{"model": "encoder-decoder audio transcriber", "dataset": "two synthetic voices taking turns or overlapping, over music, noise or silence", "train_examples": 26041, "time_shift_ms": 100, "input": "waveform_16khz", "tokenizer": "word", "vocab_size": 209, "encoder_arch": "transformer", "encoder_norm": "rmsnorm", "encoder_norm_position": "pre", "encoder_activation": "silu", "encoder_mlp_ratio": 2, "encoder_head_dim": 32, "encoder_fused_qkv": false, "encoder_bias": "all", "encoder_qk_norm": false, "encoder_layer_scale_init": 1.0, "encoder_parallel_block": false, "encoder_inner_norm": false, "encoder_moe": "soft", "encoder_num_experts": 16, "encoder_moe_every": 2, "encoder_expert_mlp_ratio": 0.5, "encoder_slots_per_expert": 1, "encoder_shared_expert": true, "encoder_wave_strides": [5, 4, 4, 2], "encoder_subsampling": 4, "encoder_layers": 6, "encoder_width": 256, "encoder_positions": "rope", "fusion": "cross_attention", "label_smoothing": 0.05, "decoder_width": 256, "decoder_layers": 8, "decoder_norm": "layernorm", "decoder_norm_position": "res_post", "decoder_activation": "silu", "decoder_mlp_ratio": 3, "decoder_head_dim": 64, "decoder_fused_qkv": true, "decoder_bias": "all", "decoder_qk_norm": false, "decoder_parallel_block": false, "decoder_inner_norm": false, "decoder_drop_path": 0.1, "decoder_positions": "learned", "decoder_cross_attention_every": 1, "decoder_tie_embeddings": false, "residual_init": "none", "optimizer": "normuon", "muon_scale": "original", "learning_rate": 0.021, "momentum": 0.85, "nesterov": true, "orthogonalizer": "newton_schulz_5", "adamw_lr_other_params": 0.0015, "max_grad_norm": 1.0, "max_steps": 8700, "batch_size": 256, "epochs": 85.5, "lr_schedule": "cosine", "final_lr_fraction": 0.1, "warmup_steps": 260, "weight_decay": 0.02, "adamw_weight_decay_other_params": 0.01}
Rows from block 5 of the text decoder of a small encoder-decoder audio transcriber, named by matrix and row number. Rows with one number belong to one neuron. Each number is 500 + 50 x the weight over its row's rms, rounded and kept within 0 to 999. All counts start at 0. Numbers have three digits each.
After each neuron's rows are labels from the 100 texts, of 14848, where the neuron reaches its highest value: "tokens" is the input token at the peak. Only what is clearly more common there than usual is listed. The data: two synthetic voices taking turns or overlapping, over music, noise or silence. In brackets: how many of the 100.
# fc1: MLP up (decoder.blocks.5.mlp.fc1.weight, 768x256), inputs 86-171
# fc2: MLP down (decoder.blocks.5.mlp.fc2.weight, 256x768, transposed), outputs 86-171

fc1.288:442371462415555587492498496376555506594524541471587504571500487504547498464504511498438484493524428471549476434519533472534471548555486500491542482401489576450546477453528511452523528435535515508471522479474489442478466509500416589413467500625549580541451615
fc2.288:506442498526468521495526540472546556536424478522544578445478495495598548465487513549510556583500492511508520502473461460473492490485507506502542433588487539564531562537526489459592496499480487433511553399470453601431536504434556520563488492461490509486540482
tokens: "<end>" (55); "school" (8)

fc1.606:524427532541519497501350502604567470541502461555524458549454551475529407398447547440446472469588444526504476491482462536430540455464488621426420428553508494525508550467579518487483497547490520529534459524573438532458496496483475456385506533564494601470537502
fc2.606:554410457448467475439447457481484585494443482416433557549527620462489483450562535526500522540550404541566460454518570492511454506465454488500502466557464569484421433518507507515545452509427524480543468488404483536487477479549551518455515453429517546521558397
tokens: "<end>" (31)

fc1.746:462462511537455487484516499397403525576577540518518515497495481532463585559614523498474467566509456520457463440469492525552587550466486479529556520397427566464514507432426496503573536568504386469485433517515568511399416417564538596570418445542475399483488451
fc2.746:471408499505435516509532505503456479491564500495610499515442565512458580550571486461486433544494474570465512509439401519535587431419371484478516429509487458440591511497446486566514537453418428440457417504490590535536457446545553534567535408533496519486493531
tokens: "-" (29)

fc1.491:564518481455436542507413587487500471481546568534523548428571599461497409577475505475426510515539523473480554509461387501498486537618451595497477465440506471537387509425543530486487524505467493461418523483503531488485640463400478481538529441483424533516595508
fc2.491:452521531497550440566438462457473562433477516465506439584510440572513441556441488554369539605508538431643476479573425496521415442414451461565462562581517452440548466558384530526518484444411544494451570429539577575548449588426375538422477598489500434577500499
tokens: "the" (14); "a" (10)

fc1.111:471536491601535530427343523520506469481489396548403479506459515550435508453559498617606515488453436534419509542514430537544537588608525466597481529564430458539555496559466453467455477514503443549411430561550485434518404487542437496489479497463498427433623509
fc2.111:475438511485467498596593523502447472594484540570523466499507492510444444544469483479411513547564555519502405551544563498460487501424455527451410517495586560461472515524393523550537440482446411411497515417486472482477510491499558502515527515542482543522498505
tokens: "every" (13); "heavy" (10); "slowly" (7); "shiny" (7)

fc1.101:474481519567460472440448491459500517488585443523485511510413536551567367513481615448422556446447525517384511518600494375493475515541458449412480505509453568479471481489595467496575446440504531523436522526521501574561539577536447584448559389525394491429536506
fc2.101:530445551459508555469515494485509570481487541475450420512578490532486576465414460445500409590536559479578477488455442576483496545472475533573561462583561460468565527519455505468459547415519448459572497509453555379403497446438527406512419561533560490576499460
tokens: "in" (8)

fc1.725:587406502450577543401354446519541518554491485505514495480542533534507503448556511475481450516562541562452513485503493536580425428529544524457500493600497504510475492497490465517518438544466595407576573498507642503527494515544488528505483483449576548559520425
fc2.725:405427528571474412569513447542536426433492531446491524488526490539542471446474497573564520400445435510498531491438460555541508473615514508492499562501482481501530582501530501495469534399537446569459452508531553576354609462554390499475528513469479554432473551
tokens: "doctor" (15); "again" (8); "letter" (7)

fc1.222:570511548522518530564537562550521420473490477484394420508446597436522503525479526595532503434530497469552495530566518552589509454491462459419456509533452450495440608565574443496466375538486488492514487519521425517464473501522480536515520510568475433480418520
fc2.222:488434466446467473533556473533506481574435500471435587576587561457562550466536566523509481446470476510550466496477496451518474474466490587507536524550466473534456486518559520510434504491506539474624460541503491432495488411490510483463424510498579518572522502
tokens: "<end>" (60)

fc1.127:444434484512491485509547516461476515461580549395515453489456432622469510429527511529397567450574438476526563502519506519481466607617456475417435446488399443446563493496494502605478550504634541481443445439601381534599455484513479475471429431448500498451500515
fc2.127:490536474504454562470482523506514490527448603547563479524577466465410422646417445429558497523475511526466454577554503422527557498381531512557537488556579476497463518504503487506560467486424510536423598480520553526530511526427497510485500527551503493423528419
tokens: "needs" (9)

fc1.355:466418545516524500453455517461507580562489467500451545513424566597520458439489466564413466440425418520445547364483560537419544511519542552484494440543484463492434574489510531477500494396487523559572545495514518466548487488567567487492548509477460466547520497
fc2.355:453527491543493543551505497493535385422465512526456493439559529481441519399529514498571524586579597556538452507566484472544466534432493554485436404494533420569510462509530397533454487576555508537523575490525517566479532508558461548470440552509567563445416524
tokens: "knife" (8)

fc1.575:431479464545441514509545425507439501487442521526550488454491465411590500508558590580517497551498549512445506410477484485523498443498423567429464445534505469485439492451539524437473546506455525522564462508468508570564502515461493586587455528466513516486400511
fc2.575:474509485449542518511469591545577566450503429520522428421436439492457411470521439543528511516431462463458554491580545594479462456491535447507448546554506483556461516532491408486461482592492527497478522603502550463492449464564439489379567396442558475559557513
tokens: "<end>" (39); "follow" (10); "hello" (9)

fc1.290:505588522443533549448371444433404405469449476527482475517499477472426565457441527500556501495496554514437521507636509496519540452488535478406517593595481558489591497478494465448490456531471521489497445471482572524432506491535430515443601551571507450473458452
fc2.290:449487505427509542530479508499516526581512484447546439465503491571538535579377483476455514474539498510438555508494547499538511461532464536493447603512482531505557353519470453509528565546463480574488457553508463547443484479495514453399520490537532542509540421
tokens: "<end>" (36)

fc1.576:468551572526517532533482580424454546476605467534566447532499392595506476532407540510408486490508535414432457552583474513491472527554454431500381524468476434410485462554489445476548526598498522524399531483605465539488478503462490401500552491425489475458506508
fc2.576:485542493538437559418525593523497478520565504477521552510436455543523391571515522481486501534525527465491479512536508487539538504529501489520503450453430446496516526565456589535511556558505464546485505436462495495540437508492453441476517506506526497487520502
tokens: "door" (8)

fc1.707:504562507559588525439392535539468542525516479503545523553497487569427470495478460493454489514499442521516545443449502495602524625517573466517463477530444405492524531485465520531451505477463496559458503563559543518592492414502495528490376501463488498488496520
fc2.707:473475513469401554605520446509485469500567410580470484457452522463537467460420469452583450464465519561429481550584511516432524450553399570523514531490506533485525436497484425511574535389512522443426481515515455485480567528566446459484599504565402549447423510
tokens: "found" (11); "find" (7)

fc1.105:396547513484447525494429452507460473455509471429560470351559470517488515465533534505501475444437461593511460480557527468484481596561588476524495389521504486410552511565487436495465410492507590573452465577451535485485542546495525555399459437457414509450522443
fc2.105:535472542509646517517441534439504497485544542540518501516553411443435536490549515524468471542493517467492506538611532533502472479537477474512469478491561460499449509444538496421518462512514505476431541522577504571537507546455470573484514545480453489569489455
tokens: "<end>" (38); "point" (11)

fc1.604:416554607571483400559419477467439472606438421482501538602512496493518481512451526388409501464484443522492480616556399517457498510443477462549535470438569502416547482601525556439527463527509580486507484448501522476470508458523507526488459450536479470461520413
fc2.604:406580522512462480477546391451512485496490664529520537542462469492530588452531486531519435402488485534495521515507564535470480528433545485536508431522553532428523439635510505469529567593453390584527547479457531487502481555400550461521545555527417553410532536
tokens: "-" (25)

fc1.301:457485501470550495606501471421485522572598511510517496470506428541507476489501564513550458509545455396573524538489529534396459486528532586501525442466483454539504467499503460405487434516540491570511458554525497529503502503439502541302533517513398539437487495
fc2.301:456463450509500470570558552482476535530533541417432401523513459578415554521556402504432536547505574450543437487540530501427527504518404558426462496489578578498513554473496503514545572469471550488457583524492509461493468554485470455541484484509468424506463564
tokens: "six" (7)

fc1.524:490486580534571541478438432508479476492503510497510475466505477525548511556513524490500402516528415514510541498471564552462426603419421482533466588475514441485459493504561539516515483540451521512566311471506549516492511470510588590563530377466550487553481546
fc2.524:480530444618504484469483546418530454487464555578511514445541622441452388584474502524537570529472490480560508444480435436545465409573560503537445492571565461497427479538553406497470609409494479561486595506507461438536511459469446454459523522445447482412489479
tokens: "shoe" (8)

fc1.25:485437539501395468591493523488450469497368561621514383511472545495501517480551557584448509500443526496526427452592488549520504494599489434532484495533483542503500551504544523552561436545569450509492488454530451383469552504571456518521407563477533575487494383
fc2.25:497401581482451471586520469505449538532494445482570431516498585481452492450460526487505539609473493540517482439507508524426498485611580411525374417459465430488514497528500431617497364469590509526491518422508461405539521534529544445486424548556537537489563455
tokens: "-" (22)

fc1.560:468500567541523569546466623439533410488488497573519474497560579490468526484459470548442479436421539493481503454477560493547486561502588499461465535535479519435492478439520522490508508483448568497447554493493503540580490451472503608555495514512537513464511500
fc2.560:474439548538531585553482469475465481494445508500493461484607525498555407525524489470474505498565506495585572428495469396504516455527553491555466462458524523486556540520553467449471576524489463540414527472536511464483426582465458558567472510535540448508496488
tokens: "-" (20)

fc1.386:565500485443462503496577531502491559463519406499529551523551524525458521500593410472471495581552541508440474484608573515454575501444496477496556513602431417482483489505448433448559480530432532519506477582524516497427457476410577540482456460537471480521488456
fc2.386:486546426566530532450481486498507502492480486496461459494402440431482613503498521444596462390476457659467589401437439468549539502430545516497457453481507549463534461542609499495524584497556508554501507505520552444586484444505457469567538556509436537484439583
tokens: "-" (21)

fc1.714:479427562511503488488498494580595524381476424432493557566557448419484488504505511491532561545441559500593506452483515567508477470539503402515453543556445536488538454569538451527475489389505447520421569512377537576480451405551520429449453416577465567551472586
fc2.714:550514497541462508563472461519529435496421486521481503445368467464503552510492564567539413448556554460428566486578539540563407582577455591493517430464569528476455514445440512489403501610462470487549531461560432423452461500508387404521587529583514501454453510
tokens: "-" (28)

fc1.87:513456495495529514544448485490523585504501512420467512462437492423535509462587503464527531532493469433479355537629531507519542476543515466511408511489537494527493524543596416494400438501434439492379521407538498424498505440476456594419450464535533532460509449
fc2.87:540516599539404488623456471432456507463426455498414567408388553498464463493533546396584392501492422563518598349484524584499481586569465490420484525494502444517518442513500557519564478443540518503521480526472579533479539484446523564516496502521565544453551435
tokens: "<end>" (26)

fc1.257:451497469509543404478460473539539497495467457534508492461397450464485570445483499491572422494479508512490572500471546542570537457431566504511541504449591513554464493543508430545480546457561472507447457446436544489551535489507532496414478557449497551561553453
fc2.257:500437606441552556527563489473471519432447440429551474571627540505564450567508478519494539519489524508536454446504487423521437556548501512477456455491536487440544491496542439518492434570459500533542542572620493547463462472592476549511482453481527509460458488
tokens: "box" (8)

fc1.690:421524565529492572545461454447565497586541421573590453485486552480402488507567557536498445555555460556479512490513561588493450495476456444519513507494488449479456506513620563372451537498470507445558521406521480540466517494463587524484393494430544476354497504
fc2.690:483525477547607463527466478505478511596496568432499515473541480514478573477529487514527595496565442511390532407509478520509474458493532439553437577471469528460545498556503505454510478423415603478424506499539495621423498517506444474521578544472444461493520498
tokens: "dropped" (9)

fc1.375:471512515504478520451585505508456513558450481549500438441537574520459468494449508621369412447573487546462539474480467427460482505520488441510447550453561412617439598527532501428500474583504494573489531537460436492507466530470582613502472513498496466510556421
fc2.375:565446451441514588473450575501459519559450431492552464489449535517530523493511486493409535571475584522600542470420505434398522522533565613501433582463455426506535533477506439472555517459449517518471436482452471487508500517478635575461576390496570547511520440
tokens: "-" (21)